From a checkpoint of a small segmentation model.
Model: 6.06M parameters, 64-pixel images, encoder norm layernorm, encoder activation squared_relu, encoder moe expert_choice, encoder patch size [4, 4], encoder depths [5, 5], encoder widths [96, 192], decoder norm batchnorm, decoder activation silu, decoder widths [64, 64, 128, 256].
Data: trained on small charts drawn from random numbers, 203450 training examples.
Rows from block 7 of the encoder of a small segmentation model, named by matrix and row number. Rows with one number within an expert belong to one neuron, the router's apart. Each number is 128 + 24 x the weight over its row's rms, rounded and kept within 0 to 255. All counts start at 0. Numbers have three digits each. After the name is the row's rms in percent of the matrix's.
Before each expert's rows are labels from the 100 images, of 14976, where the router gives the expert most weight on average: "top examples" is what is common among them. Only what is clearly more common there than usual is listed. The data: small charts drawn from random numbers. In brackets: how many of the 100, against the usual share in percent.
# router: router (encoder.blocks.7.mlp.router.weight, 4x192, trained with AdamW), inputs 0-95
# up: expert up (encoder.blocks.7.mlp.up, 4x96x192), inputs 0-95
# down: expert down (encoder.blocks.7.mlp.down, 4x192x96, transposed), outputs 0-95

# expert 0
top examples: radar chart (100 vs 7.1); one colour (100 vs 53.4); items: three (81 vs 13.4)
router.0 094:119154081111139084125081089149133165094122144117139095089139095108128158109097117139102134176119118089124159106150148116125121161119109144103112138143129129120144164114152100134177113093135139166096132135136119141119164131173152146128123143136121129117068120111107143101125082103133112123
up.0 101:108098106209113134144145167112152135176134166164126103156162128102117166125156112082123130110103156123153091128126116131165093130100143145109147103164138139165096105111074130100086124145123130149131154125087121157142115158109129112099140130103168170120111151143125104158127143063135102119
down.0 108:135093140153129080114173132122153139110148105177129148145168141130177120104091122160106150093129127096128104120109125165132121120141132117101111150142112145130123155135125161112155155118103128121098153137136151133132163096147143147116145089144156136090130131090147131169090133151140088158
up.1 086:131162149141121120153153122162157129166132088101131151117165090126147118124151117114121150140141101160151108117081125090096126158107079105116153114172118125161135129133156151125115108150095146098149156114142077130146100150121113152113128119136153107155129141154104144106096118141132142162
down.1 105:105129134115144120127141150156105122164142108163119126084129154160129117153181121121146135129121088180085137114110111036121161148094132161140139135114136123144147101126121125160159141058080105087174134149173129143122126146140125132148130153125129098109137164111128098109124140139119156124
up.2 138:116191138154151124171113140179114112138136098149091154118113119105169128137131113103116106100160149117107128123143120161124131104089141143176199098104160152092092160134119090157134129116152127106185131119124129135116194144132132138140142123127155136145136159119126168144137099127157135099
down.2 092:118152155125127145125109087154120162130147116159104113129137113118173144134138132126144145168113154111083095142119163105129162108119155188119116093150128121151124128143123177140108132059134126071155118106139099136138104127127163127136142153097101136098146155089141129140151103136116137103
up.3 162:107169177111160149164129171114126091118088107116115109144144081089135134097111149109123115141132137069114181142108120121107113169135113132164126116142111191071135154145129149149108141110132145135133126100154122162144125135116140081117157143158109108136122150100101151160165144134113093124
down.3 103:135107142109096153172125154090173120113117117170141119118145092131130130096140175146144158135132120142126106117118080097093115152159131146101111098115106165126133149151147158149133142151177138100168146157119099138149089134114131096109158147154119133100140162104088129149145130130121157108
up.4 089:142150120116128081115115147102137086095139119122141125183151150140134174114158124128166118106147082156117117128152120167171136114116109159167144113141112158118135139118127144135123146122096132113142141118126151146125112139180137129172152098133116093124130132126103079117159091109134108089
down.4 099:095169086099160125150142127131138149153072120123150137140132122152098134137101084103069123119111123139122117143140183148104160110126151172106145137169126128132129090133147107117160154120161102093054142087143127132123159139105115116165166165120114098125142156116157153086093136127109122122
up.5 105:184099104130135108161125138122157126135118109170138163149125142121174129165103120135133112168144108163142117119120188117102149094132098118087134091127152153093120114122132109143125091138142137116137135106118126141140148098115135145133100119111133114133121148148169148096128132122075109100
down.5 106:147127155112149137124117139093091106114157106142146135181146168157148111116093130153138135120104100134137128161107162130128133114126124134093085094145133118097162108145125160135149115151134156131134140127107109143118178115140197104091127123079164112133149096150145142165121073159099101145
up.6 092:100133108103117152140102118160116147112133109092127182106118169104151165116093184112073140091139109124127091144180115125133119149142133124125115154131083116148153096142102090132114126147165136096159151111122106139116094167147094188083155122104131153104116106076123149135158133154175110105
down.6 097:139129101118150179114123126139118108120132139102130086133086093123132130131145140164095129134170123126132123113146122175088130149134139125106114099108108144100107160157167148111068134103173101155125144115112099116106084125165120146123130108127122141105148139166155097132117097146115091092
up.7 081:135106088165145143149145126108144108134085146186126149129143138137109165109108142100135154115096175130123104140134115134145117145176178135093104118153126147117122073152164120129135145167110140095147114095069151123171139134062128171103088102112106115087179125164106101106132133130189169182
down.7 093:113118114156122139136102112140109129098120099127111133168163105096144088153124092138102127087163143144140135114098125147176103139131164111100125115103150108142123175112127158128109148056131159110114130128141155145137118141127100112143108139090155132126144069097069109096167109106119144146
up.8 096:163116100134134158136128066126134129127118131121155153150136151143120122185131135137126126143155170152177122127087125144129118107135134097168128082118127176101116107146127060089174123125157152111109158125141098100121124134093098138174128145174123131118126103122144113103143143150096120143
down.8 104:129106129161138098143102095168131123092138181127139103116099135148118116115152099174201136145158179111124174114113133125128120107118118143153130161104118133169153139133133150106165168102140108118054144095112147117128168122106107102174117127123129095116138165138140170116130126081115133137
up.9 098:129096114152128114115106143153143118148115144078137105118102118125107117103161124112117159110131116079129166075141118132118161151126162125086108137127104099110171126119133170103119150132138100116151109117151144162097170148148103120136169154146107159132137140127090120091164125103142120147
down.9 097:146115159086107148110115089101112127157089155147123146155151086139130143140153132086131075152117129096130140098115154143149129110133134133155116186104095175138131135103086115127143137017110095120130130105148151143108118163111126152125162126128101129119114145180108126088152178150139128090
up.10 087:106148126119138168135133144148095098160143125135163073155112094166109113149114153115157103136149122129119120139163094141180109146099155121159096119124125111155108141142167106117124173141130089135118144130109125080140090139114131130134107115148137107153174095103099122158181128133112127117
down.10 102:139128114112187165116119125147085164109157125140142144124145105154147156127160142112149099112109119129163151126194104129134098110111182114105100117093084113085138067141146121172158140092134182094202131135120136130155101142117114123129149138123132122103143137136086142128133110141119151092
up.11 102:142114163133123171105130157127123197139125121099142131143157129123121147136076127129148129152094121090092082119114117116128127127163101164163124124127152123094144101113061138143097159125147162139156103136082148144113100122123181161125137175124137108103084097158131110130168150140096156161
down.11 115:139120108200106176111088108152145118129135111139131136152163149076085162168120125170158134126117132121115066164096112137123150136114099128079132151124096132144110103129103127135153116119082137143099173127124126137126094113170129140135074160171133153121122138122122118111116106149131125133
up.12 099:156110119140090138115125118090129129154114156105136107132195111096096101146129143133125118127131153116121129171131119131141110133107113114121115086100156129107136133112128159121169167105116135142168149123139117105157071130140120189110077092139088096176118126113123103123141117139113101084
down.12 111:171158089151114107122096104074103128155123117125114149153174111117134139108129141125104142133111138105144133164106163149111082156116128118130096142151140110102087102093110123188115149107142160113130147109137126123134160137126146146090094139120108145083118123125165139113094136148131079150
up.13 113:087115156170106126124127118121173108140097098146116155144146111143131126143125100095072117114125131131096042163086112158085067166133135125152138149101148123153118136147103135157144144147103166136124106169106161109118126112127158138113177146150150162130155119133142135098122138131152110122
down.13 108:090160147139125123129135096110117175125165116129126115109165138102160126123123151089117129122127130153132160138169129118157136169127146148132130127122181166100096164171084138186142125065155157130115156152140138141116114141125140130108133158123149139139141144138124122107122098096113152101
up.14 095:116130112159101098151140129117111111107163132172093143105123112098099124115123104162121172133114103137141122079136130125099066077156140153084095139143161171129107111156122158159182117181133129099135145163164128116130147165132135151123083104139142123151135164156113115151118077151138094159
down.14 101:104143101154113128137110134129160109140135135174091125144168133130107125137161122120145153131156129159128161127108098146129133104089145087089108077131144109094151150097126124134122120099123109183137068141130082144122116134156135134132115155154139126173128109139111130100119059134113117106
up.15 082:072157126126124080124119097135151136138121127144158131172177144119150141114089132134137122145111129122106093078056152124138135147141142129139087118153154174127132142149105133141166142119139112134131117163106153141134111164121186121140096106127161147164109121117150109144139116117131115116
down.15 091:191156094127154118162154167111121156125157087081128140122142101151138115097102112098098117104154118102150135127160136129120148133155157112085122076134090125115129130145132134144121161109096132163115127146110143149117094108169127089146177109117160132121139123142070095125133136108160130141

# expert 3
top examples: histogram (61 vs 6.6); heat grid (26 vs 7.3)
router.3 101:147139106110102173116170094158110092136113104123152185096108130150086111125149102137123140112138139170160105112131126131137136088105091135133155119166139113133100122156160136110183182138108129115132089118122095117141098101121119115147137136088110152136165128143149168075111155120164134095
up.0 110:163142105157123144148136127121130167139122144171115113135168112143137175123120152139110131146117129128167111145101126099127096109138147135148124116145153173152116146115127118122144146137116106122128106137089110146136108180110154120156115128145122152153146153136133104148099138129109111114
down.0 107:131127115133157154164110106130116127106080112130116139074131134129165141107126107129134130169122146117153140157132165114161172154182106141089108108082096169122114142130138172150136075060146140127137152106137077151125106120117112111126122159118127123114126121176116130111128125112067141108
up.1 117:143141160137080149139163151119129139128111127155092129134112152117129101135097091119123142110148111144129112120147135116109126135131166107082139154147150099118166085150127153095133107123148119121155120151104126107131179129139119113110140148111111111122113147122139164094088112116137126121
down.1 126:170129126084137181123110126124092164114143125102145157120126147128168157104094101119131139160121128149147114085133144118124146105125140119113148116110106102128104102092119134095123129120180116155139142116140130106095130166122129172154134118106091154120154146159120174106120151112143087151
up.2 112:113111079118107190143126162098101122110144166164121142145090137101144075111133109130104139123116155100155139131122160120172139135143104130070100169133123155110101142111140123119131119146136143109150139109126151138138142143157099100182108153142146128094135131151171147133125095119171196142
down.2 103:140137118149094149133113116080122146139171098134121113123094099119119161135163119098143127138076105127155124134125141162160131117137103134126102118171111136182059112140140127156116182088133138099139124165114179114104129151111123129139059104129136116085143149105146131161127094087171161086
up.3 097:139117147166107111139128192121154108122154152145141129172124174141144104145151145107178124150125156141123128128110128099131105105111111145118102177163154143140130130141165101077122118120130095048173059132126110122136155153115135121148153092179088145153147076089160133106122133121160161140
down.3 107:132088157113092117119092114116155129109125124140143174116137137163167155157141159115124128146122112172130108109141170145128088107113115144154087137123149106148101115149109143108133149168125088123153088165111115127139148159135137098134143112129112145159128140088102168131106096169108131089
up.4 090:131137145131118128163090116158133112092127131127143118126087126124128126126151131108159120122105102122131127146134163081117112132101097149167144102130110175104093124098140118138153161117125154145180146124133131155136110154096130118085133168106123095099136126142157142121111110133137142146
down.4 097:118111136133169101098127141118075123105103144130122177123098133128090113083095142144124109158159098108112112142133094123106137169117135148090108178162122165089128104090172152136113083092118133127131117120178188164112122122149159088123137127157195097118101128112119151131132158194093110140
up.5 085:131142135111132109126144134129133140101126163106113126130127117155131129139153139134122164117193074177131125123106139109130118091104161116082134092150091166117162146143127105111100120131112136097158143111117119095097141180104112142147149100110126199140121151132158107112149128102152152089
down.5 096:147094126157134096098130126169152131134121170122095146116101159104140137143124142125139146132116119128135107112091143145096151112140099186153134154105165131107084155121149122093131111036098115177096088127148102102119172150103122103133110096143126118154107161115184123096119132167148138089
up.6 095:108117167126097122168128088135110132172065144142170133145158134124126107134156154116096059139115143126122108143207120102142143103129116135104172138127127123097133104151159125143134085129131162127143105107115131073143114102098132173109142125082127120112117133098171105145148125140115176103
down.6 097:128149115155165116156130087095121136125115117108148148143123092133122156126086141136150098126152132120130134131135102170112111113130142167095160150127113145106152125115111126112106138079164124104121138115142121125126121182119112140127138134108147108075147158132140138133147099132092126092
up.7 096:130114111129137176140119167152138116129156136154138116107134119102079129150122076142126153104160108137112099095065147117102089149115134116156142144174115130187141133125117148135115125157117110150164105096135169085129162155144091140127173143190135133121131117105151173123090131133119123133
down.7 105:145126097162125118154143150084118133092149151146134157120122103057162159159157144135107112125160099149168122174087142108130108166135151119112115137092125124123083127124123160192152104132124110191145141136089131108139138126120133148124130096156162145109142120112178160090118137104153138108
up.8 087:116172118133125128180070085086114108099097145124115130097093122139117079131124137114140068122063132135173134165144104124111146105125127144139081133146122145111153126126139149092182157111146142130120153134084132100121112114075152162149125163173113092147112154126142144124155163097149138157
down.8 096:126154121143139142143112151123132163137114143129110102130144087142100132139159120122184154158149112143147086112159097123122135160158148142149134085119125132145134114087102111119146140010144122139170158163142123127085132136118148100100121122139160102137144115109171127158113112124120154118
up.9 101:125111155111108113150159144115143131148073158126081080107108134156120137126118139114179121107146122126127108123143146112097109146169134118114129125132155115126144111129121123111144141127116142117129080087132130153083128099115154133170147144116120139115124141209144109125142135128160167168
down.9 101:091123154118128111139119122147143148100099185135093148108115139137131099133110099124163121107142125110125154093114184118093110155120088153125160136121089117141118084177142135133143095131102118101166107112088144127120144094121144107110129101137141107079151132150120108135140085128122175122
up.10 090:096099114134120119090142108137164123153085109132141121156101098135134105117129174167131221099124121133113092143080112166136101127117134109158164109109166140155140117157134144075094129134113165130133126146112131113112105132125139127134113107147172132131151138151138165127152129113110117085
down.10 098:107111124139140145120134110141124112111130136153112131123132141116145139133128146136115111126129110147141142105129152109116115147139098189156110154138105169178097111134152134127117144000136134146085141117111125134132101084133111153150103112142107117055126141113130155127111162138150131125
up.11 092:105076173153141139103196119085144121156104079141117150127099168122157168090140115074129182112141137131133133131154120132141126124158165100138154100123116157102134104115127106122118133146097155145140123128112130118125093140129096121110127108100088190141144104112088104155126120097151134144
down.11 091:117171129169132129133152131095145133094200141110138102124096151116103138150137074156174128074113161156147137129148156118143094135147155125131125109124084121110138130118089109120144138070132109134141136133107128128111182132176116131122124118110170121115140094123137132102123124090098149123
up.12 106:133136121142101106135171167124139094106143174128156149106135126167097138135083163149109138106112163127118103128148099097099144150105106133117112169174113101096107172106127078130137127134123118086131155132117146142158138121177075110132155096158107133105090155125112198109148157121128134121
down.12 108:110113161154108100107129169146124132125136131107145174131133121164142119115182139105086135149146102078132104150103118136170127117136130140119094132170162161133140117087125125153149122129119154101102096119137087125166148096073157155109117154106156137092120097134115063120118145114103138134
up.13 083:105118101123120126094103119149076089138077109150140170118158133116130134156124087090169094144114135108117153081115164127151148155156108089146126093169141146090117165093154119122139098097108130095118142126143138147088146121122133142131124136117125151160164113106138136156154147138114147137
down.13 088:108129129110094079114132113133105057132133137125111137118147111102117106121148118117119144128166139157104136106127133153125127107171128126135158143104147145096124142097097127127097160095104191150145112133166098083110142103137144136130130138081141140067160111083124081102178192142115148099
up.14 104:142125091139115105104166090160171115108151108156136159065130154119142108120137137100135098149105135130095120116119121146137105123124094122126159119118119099126138173145121196142129103133118128126145146161115105124169135126148107144111134163133167096130130102099158126146106106128109142198
down.14 098:113139154128122174131170122101129119108099129149104137146117138165102136096095130160136119121113141135144115156106126099126149094110119106118176132121135200116126120121114120166101091069149143121131150147153132115136103137102113097134073149112139130108165124163153103112105109072101103121
up.15 106:119127133155131159142152140150101114080108108159097141142137150142126125128103155092104119082101112115092130105129142099119170118125157173127161101152098214082137132135126130128102158154105142130123155121126165178119131087129109124120129116136151106095112141113156087142150113082190149106
down.15 102:161144108149168148103155112150154142124135105119112118131165133076152114148093141092112121137105126091170110134111130104100137109127129137089119105113111131131137111110089212136116157105107145173107129096127055123109132134145133123143128138141155157113166124175144130138192141100116145118

# expert 1
top examples: items: seven (72 vs 12.9); heat grid (40 vs 7.3); stacked bars (30 vs 7.3); kind: bar chart (26 vs 7.1)
router.1 100:105132145182131108143116136149137105068146124104124147117154107096110116111092123127112150125161149132150135099090185143139118132134114115114106124131095144141167127097108117143088164135119130147142149123135116130176137105125130110118082119150126146152109116127142109169113102141117123129
up.0 077:137117165145111134137144156086186148099119158113123095147145109141141121157118143166129151137125147108113120084096123118156123120099152141108136070143135116086107135137140148169081108139158168122111091145122132126117075144165123148143121129144106158140155120123125107125115181104108109130
down.0 086:135136130199149117119156164088098141132144131168125124116115090128086139143138149135106145105125114173114140134113128121124091122131098122144185132171147126103090134189117112147125115042147098132122096118131125136138141140098151160099098131123172123104138157110134126149123098106082109124
up.1 103:103093115135168141119106122128124122130138095129141148091130117114143172152133131143115128143110119120102043127120129126104104153127122150158091179142139150115122117143120112113092125168140160129171111126131157133085108136124129154122116075136158163124111147087153146129160170120117107120
down.1 106:141151123146158101101145176151121118119128162096144088131143169124122133146099121138104116142141111134141095169131130161139140126147150113118142096122113148129112110150086128124120174036149090128105082129106159141126122128156138109149130106162173129086117111150141116107133136184122080092
up.2 097:118134180147156144158128097108144148135127137167131158126146109152152128134129122096130128118131140126108141131175112087132101134124171118142138153154106185187137070134128167105101145130131138154172099144113118149126087075076140162114127103097081133122180151122110104116133159125148131133
down.2 086:122134095161112148166137126141139134123146129148169162138132105157163095104140105186133121074110121101141145129171179136128143154143094115082136147155113144083134155122133140151080077073129154141169144111149113134118118115114119151136140130089163103093129129121128122105114137097149128098
up.3 095:142096137085161092115108107129151121141178142087106122139106167158111094108168134129124112101154080098127122156114117131151081117104155128154148144114149115183119114107141119096172098147118125147106117168123134072151134152119095118124133153143127164133179132154104070143102152137093111141
down.3 095:091125117152136136110153095100144118167148129119133075119074137111122085110125162109140083109133140109105119133153118098148136148138144110135121170128148120193088176105116122100167107194141140096155108149124127131097125150094135089121163109155153159112086126104101161117165134123092113147
up.4 099:144108094121148108080089115129158159173149160077155102155153175108137157132119047110180135109125128120106099116093138123138120131126126153165153102120104100164056144138168130128159154137167112144130163138101110115149124141104113169118094121145088110137094136144152140145091122130126087160
down.4 100:166112127136127102147103092116143148158147109106104127110103135129147126124140137166113118152179118121112187118160127152129149106150151135126130151146170164131153127123155149096140173044119083124144120153089124149116135128133129109105136148146122108103130138131094113113101105157128137097
up.5 097:190156141103129143117110088160160159202161133141160132174093131118149203110134103118137134130104144146169146143102143137124117108162125148151108115121096137123130151141149187137140112109153071107111108129095120120142127098133145126144129112105123086124141172110122163123124136095075158110
down.5 099:117143147139127140102109088125127145177144159140142124151107104149136155106081082102149118077089148162173136169148124154117073123151128150112099135115086155090150088116154133111100146131128137172139126103126108113092117143161144122067129086101129135147116132113132133140136116129116088088
up.6 101:104115102137129105104119121169102088144121093076140167156119109144133121083144101135158161125169181132112160121139115112091184112184155108122152107126131131134139144095138085129154095107109115109147141166137152138104172118148093140118153122151128117169133109119135123127112109146145122145
down.6 093:157109117129136124148086154118129155130146145164113139128139138121147118120083143121097147146124158086118128099145157118131148121156111191132139104125077133102087134146142150151133087147157096182173114135147094161122106159156115135081117128112135125123144133146152143071133141103141155080
up.7 092:074163143119128123139109133098128104174099179103128129102132136120113160103084133086140116096123143089103129103080137096134126068113141088142137137156092151128183130102160129120083107157141124124129117151130124145140120128117114076185139144149097112133142141133093072133141141135139131133
down.7 095:071119127132136128115140094174167119132126129157108126106156127142160158151078135116129093141142157119094108167109134123124126112103106111149138124129122161077090133125097147142130142146146125115118104129193141124138135153120142157156132130138119118120133107119160170093098150132137112111
up.8 096:149145120116091114136124137104154177145129116123106146135115150100137113147128128129091081173148164126168089110126123102134159108158106125133154133152108100151113178118070152118154143150147148154128134145124159157109109108137128161131158147092164127115111121092098089141124127162151067120
down.8 096:115105145104123167141103155100096121125113146134112145088104151201129111136087129112095152095127125117117072163099117119138137068075112096104129063129105121128125146144122113096136124121132180095170118162134112117175109133165158123105119118124147085148124088096116143129107130182127139151
up.9 106:151112111178125188112083106101137160103116125140100119121097154116108159113189086130091120168123174102135123110175120137117116119128142071097107129156111165131094146174126136121078145174135158118122131162118144166156101102145133101177123124112087104126135139106100103147111132145120114130
down.9 093:062141098140148153140144118142139123121124152120123119116129127133110117155111124130134089081081142116100146157142146114131123081129147128091091152099121172091113173103117133153130150105151144121191141104135145154143150140124141147116120137150127130116165173133112113128172095107115130166
up.10 101:102095107142156105157138084156164148157132143148128118127152114116129142151138119115089171125095138117115125112159120111119184106114098129160162128082124131163135131084140162102132113118172161172116105097166157077192121133090130120144133135156096140157083075136109125167154113123100158136
down.10 102:114095056190114126152074103130097157107139153130146132103148139137129136128104119134133154112175102115143137135142169146133147127130156097123164131095102115126132117125106122096112104101124159142089128158119145100135163117151134112131155088112110117141121082099135128164127137140119101147
up.11 104:118119086139123178143100141101122142129168149110095105119123105175103113119123112144096147117168123180185097132119130111112113153148118162104121099126098125099143108128125130124167132147117141180153140116133122147116075158171125132159136130132163160118150162123109125120145120091140126154
down.11 108:167104128146111133128145145079092126171111158112157117125137084117100156115177108142100122163127127144146074160171122126147082108138088130081114179117145143121140127106128102144143149126140154075150156111106096077161151148130130127083106120107141101098124136144133164114129116122139204134
up.12 105:130160127111135070161137103134146155102166113107134143128137123106136121127143099173140130141102135131116129147064136170091150143079117105085180120092096128121101107147168126133166117107125115126112110123152115110116125104101111099126089129154096138132177123133157144161118168143116116071
down.12 102:120140114086110119152130152131149135158121122151124111168161138137117139142128149103108114117085115133121092126179160119142155121179123151077106134155133128123164109114141104126146105134112161137104140108163106131110134138129138133108137090115138177154135106138097120124100127126123135075
up.13 117:135143140125151147107115144158138109144090159114128093153143146098100146099101092139126151175114120128107139158102122137138150132139125126149153157122131185073153127128134083113145081141144140111133124137142127098089114114101119104071113142144149095165125128135116110116118129121118132132
down.13 118:116132146109180140133129134150158138152142133198143084121118138117116105142102121136125095129084144140126124099095150145128134121103116129122153154113115130147117128123132128135187138115128136125144154154110104104137135158063117101089147120127139115134070087104101163119116182107154138131
up.14 116:141168194143145155112115124158121120138134101120136145134169130123144083091154104132201136133167195113147143105140138074138126132115131124188110154116147146082109121117119173156116137103091108138163102141123108126137136162136134127110112107123147118155102089105124135124133143135132135128
down.14 108:118150209118089112125168158134113129124125117125135150132138137146125164100187134068122142163118139129124097131132109079139115117122129166085135096141119139116114158103130108122139143110126083138161117136076078135135150196121139120197133193109106094129085142096149147142128116119140127115
up.15 097:117083155161101120089118135111119162124129157119127155104161143164113155125116152129124121107127167145131141096124084136124108118059114144109169116138185118108153120126078134107148111138127156164186190113100101118126136144135113152150133160087118091097135087133141152125118111122128132148
down.15 095:133136129151136151102149163129149111113166102115134117121122143141115072113069143110148132149158150126125133112108075121113100127100122087106117127151135159160100139122123125113096133105147135123127146084158126130140132122164144136117104146082125101114122103103148144166114068168084126107

# expert 2
top examples: grid lines (94 vs 38.8); scatter plot (63 vs 7.1); lollipop chart (25 vs 7.5)
router.2 106:132144162122115166164135142150118162160136153118122096158122179151133146159118132125154124141156082090090119141159108138122102089133157160091133154104132144159174128114136119177142091145159148145164107115119150137130097157090125106105146132104150101130144145152166075103112094098081149126
up.0 100:071127149117158107119108137133139122128113162110086097117142150110137087108160143123148146127100177130131102101128116132177103093130139112170106138096123158135159138169119077152110147118147109091125139139157136094113114138111144099115098141165153121101137123096146106171178126144113139151
down.0 103:140148125105113148165123138107130147107160148110139093142148106155159097109085113123077108119136130161136132117129118142139107133104108122153116127079078142118073142089140097120143100109142157134129143144088099115156104160139066126134113089157166099114154129110108122113143112129129173113
up.1 104:144119130135147181137130122134110150194105105128124113119147127102118092125145146119141137155093175125096091137148129048119104125136146120188112143170125151152149117135145139104134118177151158121124092141119133119088093129105121150134133146117149122143137161124136106110136153136097134134
down.1 094:117131106130146119087172123118157122137136122129141162137111109157144149116132105129151125102134107106137119103128140120136128150097137137108106160109096146139155097111122118128121110000122134134142152145143132135128135125133092136125132114141136104102134132102095136122122154134121117126
up.2 110:111139128120109191180101119072096087130132141154119155066127166100128106147140162135112115153143132127134139140144147169132123120095121124089121090107122119114119185117116121117144122137141112143130132159127111174129107144133137136093130163133105081157132158143132122100114115096140140145
down.2 107:160109144139150131135134101144105121130136121127124135127138094115122136134124123147133133148152108123135111098113191131137112150126171143134171085107106120146103127142116114104152153079051126107118140103131107140115125136160117130134139160126134138037133175112118099166104133100144139140
up.3 111:147157110171110094111119104121128119196129129106118115150124109119110137163134112117157123149146154166137148091131163109085154125095128096131142130137180138092126099117104106114116148119157143198160127058127177099110146139129161152147117124139157137171148114076148113139074137146146116130
down.3 111:139103146133109153125141150131120135163121095126166131120121122122060160107119111149100131147114153122120140089149135136094112131178091169131141140148164128105131099137091132187169175105100115160121095101130137120148142161090118132143099153100121191157121137147132108133087114105162152118
up.4 109:100133127156121121177149129129103170102104166168143173138079142166112110126096103092147099132150143140101136157161086088099093139098143136122159120155104081171139114083155094132126122137143096095139142145141156133107154118119162071139163126141128129183086129139103162145131131124102140140
down.4 111:114110140107149140153125139115104077132176125104123110117080152116121099140146133115122116163108112112147123171159112157129125145148106114108147113141140154134123125114149132124094139139136131102119144189113117152144103137161144139166076145118167101164137150157149144126142101108153153105
up.5 102:135142123136148161111072120118143141145168140096122157160085166092103140103119111159121088110135150142165097119099132136147163128176119102123125099111104118139127121168078117142151173136156121113102130121133134130138117112139085113141120140145130182102139122080131124174080104149123078143
down.5 103:145141112134147113089085076085134133154148133097159132148136152118127117143116161171085125092164140135123133117113149137151115119129109133146134125132155134117167145143109111108102126174110115112148067061148118138135145108157116152115113134120083158175152146106099105127112147142147156110
up.6 100:096134144160101144161125141127172096136122130127105135121114166127125133107181121089142069146110101133122125110116128128119132089156141142103140151149154108129123133147173129117102107157138105118101095128128173115123125084136122136141168106107150147169129102084163124102085133130101101107
down.6 100:156132154158121124096113136156171146113138118102111124150110150123148139107162123139110140116128130184140095114108152111101120119143100101167105157116121130108088154088126093152132123072142135168145134066124136093131123114121160120090143123140140141131090108149105095128128156115136116118
up.7 097:141108117097119151120092128135140131142146153111118096148176117102140125114129122162122117131129141108128117125164172108141157103115134124146171151134092079108099125150088099079091164113110111154155150096100106115108180127119141119128131143111104125145179155116108126126110141090118110152
down.7 102:113091133154150131136118101143154159147139138138145165151129119124171108121102166134129139164130089141090098137107178177137167125150110093087122119171120129105102166099165128088106160101113091127177143134091125137108132114169105184118133143126131117146131135118108103164129133089095148135
up.8 108:148091107128207147138130126131119133137122076114129091112078142137116128115164154103130137143144099148114125107132151120140150103132101093139125151159121089084101160167142142143146105111169115119102148126119156076122124136122139150125150123128151165131122135137146127102128161113106096108
down.8 102:110111112096093135126121132115163153145186122157146171122101133125187139130106117119069137102100128189097106098184130086101141102099113131114126148120111125139105126138155136113109106134107173119178153077123111111118148138124155143191143137089105126115133179101112102104164176105108152116
up.9 088:172167080099096123165134097147119111084112158109152117122139103129145164136143129080125122111120118153161120096175109143080131106114141099148136085119125131104162117168141087134137116149085165106149124096116114117135092125136122140086110082113128137117108162140149143091150158137156117049
down.9 102:121110130152094120152120076088133103121151118118132123149179121157167154155161131131107118145200134122124120175132138113112111109118111158170119135145149123112116196137087105119147123109130156132129124102141097126114109118096117124091131102085148110099077135120143136121153131134156139087
up.10 086:178133076149100127103113102141116141114141160164115123132142155073119137138082116148117102128159146137144070131110160131105151115142094145132142154125086115105065161162125140116107103114116135135076165124124132156126090100166157151179131106118120136145133142125126146161131167165159110146
down.10 089:087124094150140146123131123111155143125113115105153131141133136110112118083142128131130161115081144114157100074146107125113130077158158080120129107098087173143123128154154145118124121040134102165148130109138126133104115153119114126148144140124117143158143177180090106170138107134164125146
up.11 138:104160077100174127099153143114138091129149120143109100144143137119151130171104097164154107105159166127131112144162160129143146103114164158119112126153141164102123163179144123131095102129106139140098126084119113110181111120145145149132136111129097105159124125133099137113142100167105155140
down.11 111:127174123122123142129107066101130126175151140111104100116161144150158131122138096100106150134148138114137134123128169135145135128092133117115122100144101148088100133131159134116123159196172138088121113132154112154135117129136143130125127153114091119151140116112140157157140105145136151115
up.12 114:133079098175130151141152077115144166150132121142132126127133143135129146182086128149133131108135129110136119150104108160128138137129114120079085117136154144133159121075127164105152137119121142169132148145113118152157148152135130148101103116143136099158109125133128120185162091145128146150
down.12 111:105136121163118110134084161140132121122117131138128125133171156099124161067111108149169171114171161121124076144143099161144097136097122143122121139144143122131147124100145155129109108082144129150114119126115150139134117128095117112148110117153115110151109137092110073138148078136081143121
up.13 097:117131124095119132186128142129101085116148158113096164134119197130075139133116164128139111114106105154102138139125105148127134097158088150107133133148132159158139126175089116147121100128149094099120109124112134134146152128138103104147153124114108115195135112121133123129138112066124131125
down.13 098:151073095147148131156116113154101131092111123128147100140154125098159183143132180119156121094125078135159167126113178153097128115140093115129152095144139119123145143147114158127120127126151162094085128099163142123164134130098138124156117113111126084098138130152100109144146124144148120135
up.14 121:102138126119140117108159171107151086130105115140117135149113130133132088106135162106142138154120157167115090096091103119103100115124110126117166144124130107130143138141127164144124138145103119092140158134138130122109086155187142166122078138128123133149138096164139087104137096100139175184
down.14 106:117173120116149129102127131116113085145115128117107137103091150115150111118133104127145129129120125139143115094172149149113135095144137123125146105139125140113140162124165121136138126100128108043122180142143159133145118116153123126083093165149168133103133144124130086098125083151130140133
up.15 092:144161121114107104143121087124101122151131142116137122109146147117149104143117164126122147100156151130105148112139131115142069129098118142120093108138123113089185170064108125155118171133106166108141146126082122124112161124146123122137154151152105163086143080136188111139161110113091127177
down.15 100:152124130154178130149131164137126160144108123104113108124128112117126121140121148096099121150139119112141137113129128133111102120120144144136137143120157165113116097155136155139129149000108088133133139128140121128142129106130128117126154104111119106098154100124140114090100151154128100111